Weights of a small audio frame classifier: 6.87M parameters, norm batchnorm.
Rows from block 4 of a small audio frame classifier, named by matrix and row number. Rows with one number belong to one channel. Each number is 200 + 30 x the weight over its row's rms, rounded and kept within 0 to 999. All counts start at 0. After the name is the row's rms in percent of the matrix's.
After each channel's rows are labels from the 100 clips, of 14848, where the channel reaches its highest value: "peak on" is the class under the peak. Only what is clearly more common there than usual is listed. The data: phrases spoken by 400 fixed synthetic voices. In brackets: how many of the 100, against the usual share in percent.
# convs0: first width-9 conv (model.blocks.4.convs.0.weight, 192x192x9, each kernel summed), inputs 96-191
# convs1: second width-9 conv (model.blocks.4.convs.1.weight, 192x192x9, transposed, each kernel summed), outputs 96-191

convs0.80,092,191,218,197,192,151,237,183,207,211,203,214,177,209,144,249,244,228,193,225,239,229,229,238,181,199,201,192,177,210,215,236,96,209,193,200,230,187,187,207,274,176,183,198,227,207,222,237,177,186,252,176,142,221,180,223,235,220,131,227,163,111,219,191,182,225,186,198,192,154,176,184,222,193,216,155,176,176,247,191,197,177,207,189,226,225,251,241,226,175,258,209,254,177,247,193,200
convs1.80,081,176,206,147,187,164,167,181,180,157,166,203,190,170,187,180,213,208,211,201,181,203,238,133,226,189,215,154,197,198,159,193,119,191,194,233,152,169,202,200,168,180,216,182,206,211,156,184,202,209,129,159,207,177,208,214,155,235,190,167,206,208,132,219,204,191,184,197,166,204,212,181,184,199,209,189,183,140,183,200,153,226,163,208,184,194,189,232,174,177,142,169,163,217,155,159,173
peak on: /n/ (45 vs 2.3)

convs0.110,100,152,164,177,192,197,194,159,183,158,196,184,224,156,219,204,250,157,194,176,232,200,152,147,205,124,195,172,178,129,209,141,202,218,231,158,212,217,197,198,153,216,236,209,204,208,214,164,169,194,178,152,237,230,220,188,202,178,205,133,209,224,193,193,204,153,232,163,193,223,195,192,187,197,204,211,231,166,190,248,193,166,174,182,197,164,153,215,160,167,187,166,199,134,196,228,212
convs1.110,098,230,206,173,229,245,222,177,234,215,249,191,183,132,141,215,177,229,204,217,260,136,232,212,204,185,173,166,201,233,223,168,202,146,235,195,217,214,227,169,176,180,122,252,220,213,237,234,192,203,192,227,156,251,226,184,184,223,147,237,209,225,184,234,187,188,206,187,150,188,232,169,234,244,158,221,176,230,226,222,234,192,198,224,228,182,187,195,148,149,214,224,224,236,218,169,183
peak on: /ɝ/ (61 vs 2.8)

convs0.25,123,171,205,177,219,173,193,213,202,228,204,210,226,161,222,214,189,225,185,286,187,238,189,222,173,155,254,183,175,166,176,198,211,220,249,134,200,159,218,203,222,151,181,224,254,202,156,230,228,199,224,183,209,194,193,185,211,206,137,199,243,170,220,195,213,226,205,205,180,180,207,206,212,138,223,205,197,165,197,221,141,170,202,156,237,210,230,226,141,162,207,181,204,220,198,184,210
convs1.25,113,172,153,187,209,196,138,166,202,180,158,242,254,206,213,187,239,208,223,224,170,229,208,181,199,103,206,185,207,201,189,169,187,227,225,186,206,121,217,198,180,193,231,152,164,130,162,199,138,172,219,158,238,168,149,197,201,168,222,162,171,221,136,194,219,234,226,222,185,187,177,221,199,163,206,140,205,195,194,211,201,205,210,155,175,187,196,209,218,192,178,163,219,164,209,205,177
peak on: /n/ (49 vs 2.3)

convs0.10,119,202,171,147,203,214,195,190,163,116,165,184,220,152,200,201,186,207,176,165,167,139,180,178,190,185,208,203,198,195,174,112,293,169,201,207,191,162,163,200,124,209,137,176,171,209,195,214,179,169,176,238,157,190,161,206,158,202,197,242,189,194,198,218,205,181,199,202,221,203,226,186,219,143,159,203,168,219,167,161,202,186,184,147,198,198,218,192,155,183,192,165,187,164,210,152,190
convs1.10,112,181,217,74,199,247,202,183,230,237,188,191,206,187,195,221,149,217,204,197,198,254,159,216,237,184,189,173,170,196,221,173,243,177,210,202,196,183,202,222,214,229,197,237,173,217,193,196,233,155,217,222,226,169,175,209,149,212,188,189,204,247,137,178,240,143,231,205,234,196,183,141,202,217,223,231,222,228,221,188,202,217,152,177,202,181,157,217,216,121,229,188,229,228,192,202,193
peak on: /k/ (100 vs 2.9)

convs0.115,103,208,234,213,201,202,193,205,181,131,166,180,184,175,188,192,220,198,234,213,192,119,217,122,192,156,164,182,162,200,167,168,241,190,132,239,234,218,167,177,156,213,198,184,159,210,207,208,203,236,181,198,167,200,196,186,180,153,212,164,200,193,218,182,175,180,186,221,209,211,217,227,215,131,181,208,213,187,212,153,221,144,185,187,233,202,154,144,152,188,232,160,139,153,196,174,222
convs1.115,104,208,170,197,207,225,191,221,186,188,189,189,202,191,225,252,222,152,182,173,173,134,260,148,225,171,187,226,260,202,216,231,212,246,183,187,216,183,209,168,210,155,224,236,164,151,182,205,187,196,236,229,171,225,209,223,194,174,217,208,210,214,203,175,240,192,156,184,232,198,241,216,213,260,186,206,219,194,180,206,227,208,192,169,196,205,217,196,174,197,252,152,175,192,204,209,171
peak on: /k/ (56 vs 2.9)

convs0.136,118,194,129,198,171,247,163,190,145,201,244,203,232,166,224,194,228,223,219,234,158,218,215,135,181,125,233,213,231,108,179,188,236,223,150,212,167,171,207,159,205,244,191,181,175,169,128,213,231,228,206,196,207,192,225,119,186,226,187,191,243,176,257,169,234,217,223,198,198,188,166,265,197,213,227,234,185,203,191,211,212,215,223,168,213,182,214,167,165,184,211,136,121,168,182,190,156
convs1.136,113,208,144,174,192,163,159,177,221,147,182,196,229,141,175,172,232,193,181,225,165,171,178,244,198,223,216,144,217,183,167,202,208,153,153,189,221,212,196,237,194,183,221,173,241,214,192,193,183,259,156,192,199,159,137,172,173,189,208,208,138,204,234,202,226,172,190,181,192,192,170,160,172,193,207,152,173,158,166,213,150,231,167,194,251,179,200,192,154,188,162,177,218,204,210,201,200
peak on: /t/ (94 vs 4.3)

convs0.156,073,196,191,203,224,185,213,202,165,198,175,186,171,215,197,196,249,224,155,225,207,203,213,227,185,253,158,178,114,180,165,228,205,207,201,172,214,157,135,221,178,165,126,231,182,188,235,201,205,220,156,138,172,204,195,223,178,202,195,162,229,158,192,190,154,200,162,129,217,211,199,198,191,193,190,197,188,204,208,193,228,153,197,175,230,188,192,224,160,188,205,193,190,137,204,185,227
convs1.156,085,168,202,161,192,89,180,196,183,217,164,184,199,189,184,174,193,159,262,200,178,234,211,182,188,167,224,245,191,216,182,161,196,182,183,177,192,182,215,206,201,173,196,240,131,172,198,165,210,192,204,227,195,202,178,171,178,231,191,173,176,232,162,170,150,116,187,215,195,203,198,119,206,198,202,236,188,139,210,183,189,176,181,180,180,176,168,105,242,197,188,218,150,197,190,194,211
peak on: /p/ (82 vs 1.9)

convs0.74,098,190,195,132,232,189,184,195,205,193,179,230,158,200,170,190,176,117,149,172,219,182,200,220,163,181,181,171,179,206,154,140,199,192,179,155,228,223,171,186,124,205,143,239,237,177,244,182,146,182,185,196,199,252,207,224,236,224,193,211,210,254,201,236,168,230,149,167,204,188,182,165,211,189,178,192,194,172,121,213,211,160,148,188,183,212,209,212,182,212,172,220,222,251,233,208,166
convs1.74,091,192,152,136,220,254,241,226,241,221,154,203,209,165,207,159,253,165,193,250,194,215,197,217,195,183,236,236,184,208,157,251,197,191,217,144,180,275,229,161,256,182,229,230,176,175,199,157,178,200,195,172,215,172,218,194,190,225,197,189,183,184,180,200,173,183,222,180,173,228,210,181,234,193,193,198,178,196,105,237,149,194,127,232,179,184,160,173,192,229,248,203,194,156,174,194,120
peak on: /ɝ/ (79 vs 2.8)

convs0.128,080,201,182,193,260,178,161,221,202,186,216,193,163,194,198,169,181,189,167,252,180,210,190,220,230,202,178,195,167,174,187,194,240,260,161,199,268,211,131,172,212,196,171,170,186,257,254,263,155,229,226,191,186,174,203,200,202,179,185,197,281,206,214,214,158,200,150,191,173,221,212,206,192,189,192,174,210,219,162,150,205,217,206,163,200,199,183,160,194,172,196,212,215,202,140,196,218
convs1.128,092,193,233,194,209,233,214,159,182,222,226,214,187,154,199,193,101,232,203,249,134,172,194,170,200,169,214,140,159,134,188,207,180,219,237,204,159,246,180,186,184,182,227,208,198,165,189,217,133,183,189,191,200,210,197,218,238,218,164,180,221,206,187,183,201,204,156,204,209,243,214,223,177,238,178,219,142,224,242,227,215,194,162,176,192,225,224,115,186,248,226,135,213,199,202,163,206
peak on: /ɝ/ (33 vs 2.8)

convs0.8,093,187,173,213,206,174,236,221,182,135,216,151,211,167,249,195,189,178,206,215,138,172,202,221,198,217,173,185,164,225,202,251,191,169,153,162,257,193,151,227,159,218,186,167,144,177,200,223,213,238,169,200,180,190,172,168,153,186,229,177,209,175,260,178,203,158,197,198,205,272,167,242,208,190,189,171,171,175,152,153,200,218,198,206,207,165,187,200,191,158,185,187,170,125,204,183,169
convs1.8,118,210,182,232,244,243,208,189,186,179,235,198,213,175,178,220,197,214,230,214,67,176,206,235,184,228,204,172,224,158,199,244,152,192,196,217,194,201,159,177,81,203,210,219,183,199,203,210,210,179,206,177,189,169,232,129,136,158,174,215,219,177,196,207,218,180,200,156,195,210,200,232,231,219,179,219,131,224,215,251,245,228,182,196,194,239,245,150,175,237,189,216,230,206,195,197,183
peak on: /ɪ/ (47 vs 2.5); /ɔɪ/ (25 vs 0.6)

convs0.159,093,168,202,247,187,218,167,194,209,211,215,235,156,209,215,203,225,190,207,242,186,231,232,154,210,231,171,178,245,203,201,212,115,207,136,213,162,228,238,136,172,207,191,170,242,196,206,179,197,246,183,152,214,164,230,212,222,246,224,213,244,147,255,230,187,240,209,204,247,205,282,196,240,191,211,210,195,214,217,261,185,209,212,187,202,191,238,189,211,202,197,177,249,214,236,168,280
convs1.159,107,192,205,133,242,175,224,211,241,193,180,137,210,210,136,163,179,224,196,184,173,186,153,181,179,164,213,161,147,176,208,204,169,149,241,197,166,210,208,211,160,196,196,157,172,199,177,177,188,160,188,95,225,224,198,188,203,240,139,185,145,188,159,188,179,132,186,208,140,198,183,146,190,177,204,165,152,214,169,196,203,189,200,185,176,156,190,210,177,134,175,198,185,187,172,198,167
peak on: /ɪ/ (28 vs 2.5)

convs0.81,114,169,186,194,197,185,216,182,184,205,158,175,176,168,213,193,195,204,164,208,150,206,173,184,170,159,163,218,211,202,148,264,161,153,154,174,120,159,202,221,222,193,205,180,207,213,209,180,219,233,186,255,140,168,167,200,179,174,221,158,129,163,191,213,250,183,244,188,109,180,193,204,163,141,201,173,203,172,183,202,158,199,191,217,220,214,223,162,179,209,207,154,179,231,191,145,252
convs1.81,107,242,189,215,161,159,200,203,200,165,176,149,182,179,180,161,176,213,230,206,202,166,233,168,248,148,172,179,191,220,182,214,186,212,181,124,207,239,181,185,208,221,184,238,186,162,231,190,200,180,183,193,212,209,141,212,240,225,208,223,188,167,210,155,155,143,213,184,198,160,202,193,175,131,210,199,188,190,213,178,214,192,223,176,218,150,196,209,161,201,175,176,174,208,153,225,233
peak on: silence (74 vs 37.6)

convs0.39,080,208,179,177,172,204,226,193,157,141,189,155,214,141,272,214,255,215,141,240,215,171,202,210,189,221,174,179,181,156,201,229,199,185,138,185,220,136,126,182,161,182,185,219,197,226,164,235,154,192,222,155,143,219,190,172,177,227,170,187,213,189,227,199,227,184,177,188,200,177,151,215,184,163,199,193,248,211,165,123,202,186,229,211,216,192,197,178,248,185,183,208,184,187,192,201,200
convs1.39,100,191,198,196,187,176,148,181,213,213,164,229,199,206,180,189,178,138,209,224,184,201,187,194,211,202,191,142,99,167,181,223,135,191,173,206,133,169,182,202,151,188,172,229,176,210,169,219,228,176,247,138,179,234,144,177,208,180,170,224,197,168,182,179,210,171,233,168,162,192,162,156,224,202,203,232,193,212,250,188,210,171,150,196,198,179,218,213,148,204,185,208,185,203,183,173,210
peak on: /k/ (86 vs 2.9)

convs0.95,110,194,198,190,146,158,186,186,194,134,208,221,205,174,212,199,183,200,199,239,211,221,186,153,208,241,167,230,171,223,189,160,205,201,198,243,231,209,147,202,115,162,184,178,139,175,188,116,149,264,185,218,193,232,201,190,219,187,185,186,156,257,190,219,187,216,125,191,155,246,210,192,202,198,216,182,170,163,184,182,241,205,211,189,190,163,225,145,215,188,209,155,235,153,168,205,174
convs1.95,139,198,163,202,155,233,213,167,209,229,170,214,187,211,169,202,209,219,183,207,223,181,218,134,189,189,186,214,216,221,198,226,224,218,192,192,163,187,190,197,173,184,185,189,192,199,236,153,178,180,198,197,209,222,205,219,213,216,216,209,133,227,208,154,194,209,211,188,202,214,221,166,212,219,191,168,183,196,231,233,187,212,213,210,142,214,209,192,251,220,220,178,193,203,213,205,126
peak on: /ɝ/ (100 vs 2.8)

convs0.79,103,176,199,232,147,214,180,196,126,243,192,213,181,160,210,158,198,204,173,211,201,203,189,151,167,164,154,213,194,166,162,233,143,183,110,175,156,189,204,179,256,176,199,189,198,209,186,211,215,209,225,206,173,186,175,231,212,180,194,185,178,206,149,166,190,230,183,180,129,180,151,200,166,174,189,195,202,186,153,203,195,183,213,213,207,220,123,187,197,198,207,102,193,194,205,163,223
convs1.79,096,221,192,201,112,196,172,149,230,166,247,227,169,254,191,150,171,181,211,202,231,163,222,152,260,156,169,222,241,202,235,201,169,214,168,151,188,221,206,196,182,239,204,270,198,175,192,237,148,220,212,169,196,195,211,184,161,132,199,217,195,202,217,157,170,237,230,195,165,211,197,211,207,152,186,179,186,169,206,212,216,199,158,149,187,220,168,187,240,213,179,175,203,213,147,194,247
peak on: /p/ (36 vs 1.9)

convs0.4,103,210,192,185,222,193,198,190,197,231,162,254,228,151,201,196,175,228,161,211,186,186,230,223,158,201,208,204,226,208,226,159,229,203,250,244,151,151,201,190,194,187,176,227,204,224,190,183,247,219,177,219,126,186,158,197,162,263,197,231,207,146,204,220,201,153,193,172,209,136,206,213,175,184,188,196,144,186,175,186,207,212,226,247,221,188,208,171,214,223,180,231,188,203,173,137,237
convs1.4,110,202,117,211,170,220,187,170,181,221,168,189,216,170,216,204,220,222,147,171,163,182,224,199,179,147,208,166,213,200,199,213,253,212,170,147,205,185,202,210,228,206,155,223,149,162,174,156,169,172,182,191,167,144,157,203,219,172,216,254,162,225,193,151,201,133,226,233,216,174,168,150,172,202,213,185,239,161,229,205,211,182,233,165,164,161,201,240,159,201,162,171,202,208,227,208,211
peak on: /t/ (30 vs 4.3)

convs0.165,121,153,128,196,245,186,81,208,192,194,204,231,180,176,209,202,177,207,194,217,115,222,206,265,200,201,219,203,197,185,230,199,207,195,208,200,198,228,169,248,211,169,163,203,225,218,193,74,225,204,192,154,190,260,186,183,243,202,190,202,221,155,210,156,188,218,163,200,200,183,147,205,180,151,209,244,193,169,181,191,208,183,217,223,166,190,184,199,205,173,187,210,218,167,204,176,197
convs1.165,108,225,198,202,238,207,273,194,195,168,187,173,159,208,181,209,212,159,226,197,164,174,281,161,209,211,213,203,225,176,193,187,180,239,174,225,185,221,172,153,167,184,204,198,192,197,172,146,159,156,188,135,200,123,206,201,188,194,178,207,187,196,207,228,203,238,235,211,200,130,185,211,221,259,180,160,171,206,190,174,187,192,218,144,239,219,215,213,213,230,217,190,178,222,170,230,191
peak on: /ɪ/ (58 vs 2.5)

convs0.2,074,177,207,213,182,204,248,210,175,218,137,202,155,187,209,204,233,206,163,186,167,192,177,201,212,173,183,222,194,221,202,199,180,226,136,210,184,154,212,106,201,219,191,232,193,243,163,241,155,216,209,207,149,175,173,182,191,216,203,194,210,171,175,214,190,173,197,199,184,252,192,242,163,166,205,141,152,183,202,206,219,162,208,202,193,170,191,187,244,235,155,215,171,187,169,133,192
convs1.2,089,172,182,233,216,161,233,221,206,194,149,168,215,185,196,242,190,220,194,171,148,163,154,193,192,236,162,195,112,209,164,179,203,191,190,174,216,195,219,238,169,210,164,172,200,203,210,156,221,200,213,139,195,185,186,167,199,221,172,190,201,188,258,174,207,176,230,205,186,234,200,152,197,181,217,183,250,204,264,187,205,228,220,192,185,200,219,241,231,238,166,219,162,212,220,205,160
peak on: /k/ (65 vs 2.9)

convs0.43,085,170,185,179,190,216,211,144,218,209,154,206,182,160,168,210,218,152,234,202,252,195,234,172,183,160,202,205,174,194,104,214,146,243,182,208,228,178,170,178,234,221,142,172,284,167,191,177,230,207,216,195,183,184,229,217,217,194,166,230,216,213,237,199,191,128,212,243,220,165,170,176,184,212,183,207,203,244,167,195,188,188,207,182,195,234,195,198,185,190,242,189,232,202,237,173,195
convs1.43,093,218,211,141,190,144,217,231,259,162,240,202,214,191,178,161,219,215,175,199,211,196,235,198,240,169,230,143,189,199,220,205,104,168,205,169,127,199,182,214,157,155,184,255,211,165,157,247,175,220,244,154,181,219,197,189,195,245,161,165,214,151,181,208,207,237,206,223,136,183,201,190,235,206,264,175,208,254,190,193,166,201,196,150,218,167,164,199,178,193,202,202,167,236,173,198,190
peak on: /n/ (80 vs 2.3)

convs0.90,104,153,134,206,211,188,205,156,222,244,225,174,127,171,170,205,165,190,237,221,166,136,180,281,186,162,215,179,207,153,160,173,238,197,214,190,185,193,209,140,235,188,179,182,202,192,163,127,233,157,186,143,198,137,224,168,201,218,216,170,134,207,216,192,220,168,172,194,171,193,193,203,163,144,162,213,198,191,206,179,221,180,253,204,174,206,240,231,176,182,169,189,224,171,213,211,160
convs1.90,101,234,200,215,272,239,211,253,232,187,184,236,160,165,175,238,212,214,186,147,214,210,240,181,195,196,216,185,175,199,227,180,256,205,246,223,202,257,202,169,218,176,220,196,180,235,204,192,183,166,192,175,223,156,172,162,176,207,230,248,219,182,230,196,193,184,229,230,186,203,241,225,168,208,200,218,234,199,203,138,213,205,242,186,212,183,262,210,162,184,198,273,183,205,204,210,151
peak on: silence (71 vs 37.6)

convs0.41,102,205,170,174,210,151,185,191,185,166,228,184,154,168,249,162,170,152,179,218,213,183,179,184,160,196,204,208,249,177,171,183,211,237,172,184,215,167,165,202,214,202,178,273,194,241,174,191,163,204,160,179,141,233,225,222,236,168,185,219,238,193,177,170,225,143,159,185,176,201,154,240,184,142,152,205,239,181,200,167,209,186,216,207,166,222,151,187,218,228,163,209,169,201,203,174,206
convs1.41,098,207,146,211,181,159,167,225,238,188,208,188,171,209,193,191,243,244,165,210,286,155,187,228,184,160,173,226,189,171,165,226,214,158,174,206,238,226,212,172,235,227,172,172,212,197,204,244,111,194,203,145,206,161,207,158,170,212,222,208,141,227,232,145,247,181,218,194,136,225,166,191,140,191,202,206,238,207,182,163,193,163,165,196,155,181,174,172,213,221,190,235,198,169,195,196,212
peak on: /p/ (31 vs 1.9); /ɹ/ (30 vs 2.1)

convs0.9,079,200,197,197,204,209,223,225,192,181,142,211,148,190,226,203,214,165,146,193,242,148,195,239,184,197,189,184,203,226,203,211,237,206,211,224,198,157,161,226,177,177,189,211,198,175,197,175,171,255,199,179,147,231,201,196,154,218,170,179,175,151,204,164,208,200,160,164,257,218,122,184,197,212,168,188,187,118,248,220,201,172,229,201,214,194,201,161,210,189,207,196,170,216,191,178,242
convs1.9,078,228,189,231,192,148,232,249,199,181,215,171,219,206,181,258,213,216,239,168,232,213,166,197,231,187,221,170,222,212,275,172,241,120,169,205,178,236,188,199,203,182,205,164,229,224,221,151,188,127,218,220,196,227,189,193,186,162,181,177,200,177,155,193,188,181,212,209,169,209,173,205,213,239,214,191,197,199,212,194,169,187,186,209,182,153,214,151,244,178,171,236,185,158,153,200,188
peak on: /k/ (31 vs 2.9); /t/ (31 vs 4.3)

convs0.101,117,180,190,172,183,216,198,212,201,200,181,243,171,188,215,212,226,234,167,218,201,215,159,201,200,167,231,111,191,198,171,228,190,206,216,152,192,162,185,193,217,219,177,152,201,166,199,146,208,218,194,185,188,206,122,191,231,216,177,208,217,171,182,191,209,203,264,188,170,142,200,201,216,186,144,177,244,190,207,241,179,164,197,111,210,188,221,224,187,169,199,206,195,212,211,203,175
convs1.101,107,193,197,196,224,194,197,220,172,197,177,203,225,163,228,204,201,191,191,210,188,186,195,194,208,163,190,188,218,207,156,204,185,219,220,153,203,198,202,209,207,191,230,168,234,125,204,213,161,220,152,174,217,213,94,219,212,209,224,170,195,200,150,187,177,160,212,207,188,141,194,224,208,100,132,150,181,230,178,190,192,150,232,126,211,176,196,228,148,215,143,204,202,183,191,201,169
peak on: /ɝ/ (41 vs 2.8)

convs0.24,087,204,205,246,195,221,224,215,229,176,197,187,131,197,164,206,177,134,264,233,217,163,240,214,193,149,203,165,158,206,165,196,175,218,199,201,229,231,176,162,186,196,194,208,189,183,206,166,214,200,175,232,212,211,195,272,208,186,202,213,216,227,198,243,161,204,162,222,174,236,190,174,212,191,224,272,162,225,125,182,181,179,210,212,201,236,213,215,224,244,187,239,255,212,162,185,232
convs1.24,084,230,192,154,246,140,240,181,244,232,195,238,234,256,221,195,212,225,163,185,203,165,197,189,171,194,185,200,199,191,175,232,154,190,196,197,172,141,231,200,159,134,219,172,233,243,167,227,198,192,215,149,160,134,221,206,219,227,226,178,203,195,227,238,232,224,199,200,184,239,188,195,180,246,195,193,192,226,196,209,134,236,187,215,191,230,186,215,189,219,177,196,165,242,239,209,161
peak on: /n/ (38 vs 2.3); /ɹ/ (26 vs 2.1)

convs0.54,098,216,203,166,248,234,202,203,122,181,226,209,168,189,138,232,197,234,156,194,216,218,200,188,163,238,220,175,271,206,168,92,265,195,247,191,192,179,172,122,179,213,201,247,238,189,175,216,195,226,217,189,189,185,167,236,213,239,197,176,226,223,202,211,211,219,165,226,207,211,183,200,211,203,178,194,158,156,218,235,177,211,228,156,217,162,185,217,229,188,205,213,184,117,203,187,178
convs1.54,103,184,155,167,165,152,175,193,229,197,215,184,211,199,161,194,217,198,192,198,203,237,178,156,172,149,156,169,211,186,239,171,220,125,207,186,230,183,226,206,182,220,207,183,167,169,239,232,174,201,217,162,188,229,240,149,190,221,240,172,192,216,207,221,188,162,256,186,167,185,242,131,185,216,207,175,187,135,153,244,200,241,136,213,196,220,213,142,187,198,212,206,240,211,158,194,154
peak on: /t/ (88 vs 4.3)

convs0.88,104,198,184,184,211,177,225,227,163,206,168,208,158,196,196,222,217,194,145,220,178,175,164,216,161,196,230,189,197,223,157,198,184,221,144,178,166,174,237,215,199,213,166,207,238,176,203,115,208,237,201,197,154,203,184,156,233,195,169,170,240,215,179,204,243,271,184,216,202,148,144,189,180,190,160,208,236,158,172,181,227,145,167,145,214,197,249,180,199,230,222,207,208,211,140,204,161
convs1.88,097,198,195,232,216,230,192,220,207,222,173,223,189,201,211,184,144,249,151,232,187,170,198,201,212,222,180,260,224,161,211,243,221,212,184,239,230,225,186,195,166,192,210,159,198,232,152,126,237,146,164,141,235,182,224,174,181,194,223,254,146,236,188,180,180,205,244,182,169,185,229,195,168,198,192,200,201,233,204,177,202,228,206,195,107,268,244,197,195,204,175,214,168,194,184,170,197
peak on: /ɝ/ (43 vs 2.8); /z/ (26 vs 0.6)

convs0.47,081,195,225,226,220,203,172,213,226,205,198,193,176,194,172,239,179,197,181,237,260,247,184,172,203,225,207,185,263,201,235,209,172,216,202,212,190,200,189,167,257,141,213,135,235,198,237,200,186,242,167,177,183,205,235,179,249,201,187,206,177,128,242,151,208,212,175,178,216,248,225,198,230,230,223,247,180,204,200,211,263,188,192,216,152,196,146,171,169,166,202,172,133,166,218,206,211
convs1.47,105,204,192,165,214,97,202,228,221,189,182,188,214,219,164,222,193,170,207,161,206,241,160,187,190,134,229,168,172,147,102,246,101,219,174,191,185,191,190,207,178,160,260,185,223,187,176,189,176,193,213,181,194,176,194,231,133,237,173,182,161,190,125,226,161,184,207,238,166,173,192,200,204,167,168,189,186,186,141,202,184,175,204,193,193,224,189,193,240,182,207,211,209,193,166,217,205
peak on: silence (100 vs 37.6)

convs0.108,082,191,180,194,183,189,234,191,153,176,171,184,243,151,209,208,205,202,165,203,202,137,206,201,143,205,166,162,221,226,182,187,197,152,178,193,223,161,162,180,183,238,188,149,172,244,201,198,208,240,175,208,141,193,215,182,172,182,201,204,178,146,185,173,211,182,200,210,212,205,154,188,241,172,157,213,181,171,80,199,210,198,136,229,223,216,171,157,222,201,199,206,157,209,222,124,195
convs1.108,080,237,149,212,213,228,220,235,149,191,164,205,257,192,226,189,221,179,216,144,174,195,140,264,153,184,211,219,193,168,208,231,226,240,185,199,182,165,232,217,237,179,238,250,214,171,202,158,212,184,215,190,209,158,241,241,208,196,188,150,181,221,226,160,209,175,180,209,174,206,184,205,214,171,215,176,238,234,247,148,205,173,205,184,203,184,198,230,206,202,140,226,272,197,220,196,211
peak on: /n/ (36 vs 2.3)

convs0.16,099,202,204,184,251,189,236,233,176,179,171,234,138,156,185,204,203,206,200,202,179,230,199,188,131,169,151,245,212,227,150,220,205,169,208,165,179,181,153,146,172,222,146,170,198,219,174,155,224,230,125,215,126,183,168,222,180,143,218,170,209,186,201,221,192,200,188,178,191,188,181,198,218,153,189,211,196,146,202,176,200,167,181,158,222,164,205,143,167,145,173,179,188,198,199,165,205
convs1.16,093,205,219,204,179,170,213,192,234,170,193,201,196,161,148,145,163,191,167,205,176,140,143,216,247,197,130,164,168,212,155,216,163,178,203,126,227,236,213,208,193,177,197,231,200,167,222,196,207,174,210,173,216,208,171,213,210,221,198,193,214,199,179,234,187,182,203,193,141,161,219,185,200,239,214,180,215,205,204,212,222,224,212,138,209,192,185,167,171,208,153,171,189,196,204,250,191
peak on: /p/ (25 vs 1.9)

convs0.120,100,209,213,149,198,241,181,134,202,170,210,206,195,178,162,208,166,210,216,250,194,174,262,205,261,131,233,176,229,245,212,160,302,220,200,231,223,216,175,209,98,221,211,218,179,184,150,191,222,217,235,189,229,190,253,202,167,164,229,210,169,189,208,176,209,226,183,211,231,231,205,201,198,174,211,229,178,121,211,165,180,192,218,184,204,186,204,198,206,200,219,178,145,162,223,199,208
convs1.120,102,221,169,196,195,146,156,203,194,215,184,224,154,199,193,228,229,192,183,165,227,168,197,167,192,191,168,119,179,148,153,171,157,178,200,206,200,100,219,160,72,206,191,213,219,201,197,256,222,190,225,210,174,172,140,206,195,214,188,187,164,209,188,244,144,159,201,196,195,160,197,146,142,226,175,195,159,202,192,186,203,188,187,188,260,224,182,208,196,229,250,216,232,184,187,179,227
peak on: /k/ (95 vs 2.9)

convs0.17,093,225,252,197,212,205,255,198,252,189,227,171,166,200,131,229,185,187,237,164,204,179,199,211,193,248,149,232,188,218,162,191,158,152,123,218,228,242,191,224,178,179,188,219,245,246,194,219,257,212,188,212,208,213,228,187,221,211,164,225,238,235,173,187,185,275,210,212,185,234,173,194,218,226,185,228,166,188,247,232,233,178,249,251,212,290,208,208,217,183,249,223,174,237,166,210,246
convs1.17,103,185,186,192,180,206,179,217,139,113,166,220,180,169,190,174,156,220,163,171,207,204,185,149,197,187,216,177,185,226,209,175,205,182,237,172,192,160,179,167,227,208,211,200,149,170,212,164,125,178,149,183,183,167,149,225,205,181,236,159,234,166,193,207,174,147,211,201,216,174,184,227,178,136,177,154,182,200,187,191,200,197,183,183,199,154,216,147,193,200,190,148,232,131,213,175,189
peak on: /t/ (30 vs 4.3)

convs0.171,089,209,196,170,227,209,202,168,230,183,170,210,191,199,240,147,197,164,198,216,239,215,183,233,183,246,212,230,196,157,186,176,209,244,217,224,212,215,152,186,154,172,181,216,200,186,194,201,182,157,192,151,186,163,145,180,152,216,224,194,226,231,226,210,191,235,124,169,197,190,182,223,196,158,187,239,155,190,147,195,197,162,224,167,235,106,185,201,225,219,226,207,170,173,200,222,179
convs1.171,082,167,149,186,241,128,172,197,153,170,171,200,174,244,175,142,270,200,183,224,188,205,209,185,195,165,213,159,213,154,212,256,200,201,179,203,174,195,178,180,155,156,200,143,183,224,176,179,211,195,240,161,166,192,199,183,200,251,182,196,164,160,174,204,145,233,161,213,161,181,256,217,189,188,198,194,171,199,194,185,195,175,174,235,177,118,183,160,257,199,193,196,158,195,223,213,200
peak on: /p/ (44 vs 1.9); /s/ (25 vs 3.2)

convs0.129,082,223,206,195,186,211,189,172,174,141,135,186,236,201,244,200,185,200,156,189,200,143,171,207,220,167,207,188,220,241,202,173,212,168,195,181,192,118,174,166,168,182,168,200,200,237,215,216,223,184,199,240,117,221,221,266,215,201,176,204,237,159,222,190,226,158,215,187,203,215,152,188,226,123,156,198,204,157,198,138,224,197,206,236,223,189,235,229,151,179,217,201,186,210,202,138,170
convs1.129,092,181,200,170,194,179,191,198,182,214,178,257,231,190,154,217,164,208,158,228,224,242,231,248,184,190,194,173,150,221,195,226,188,199,142,187,169,197,196,242,194,187,179,232,147,166,184,191,202,171,200,181,198,221,173,181,202,209,179,168,218,195,192,201,208,177,179,193,184,248,188,185,241,221,231,227,181,251,214,166,214,155,202,165,175,164,211,223,171,225,186,158,197,140,192,174,148
peak on: /k/ (98 vs 2.9)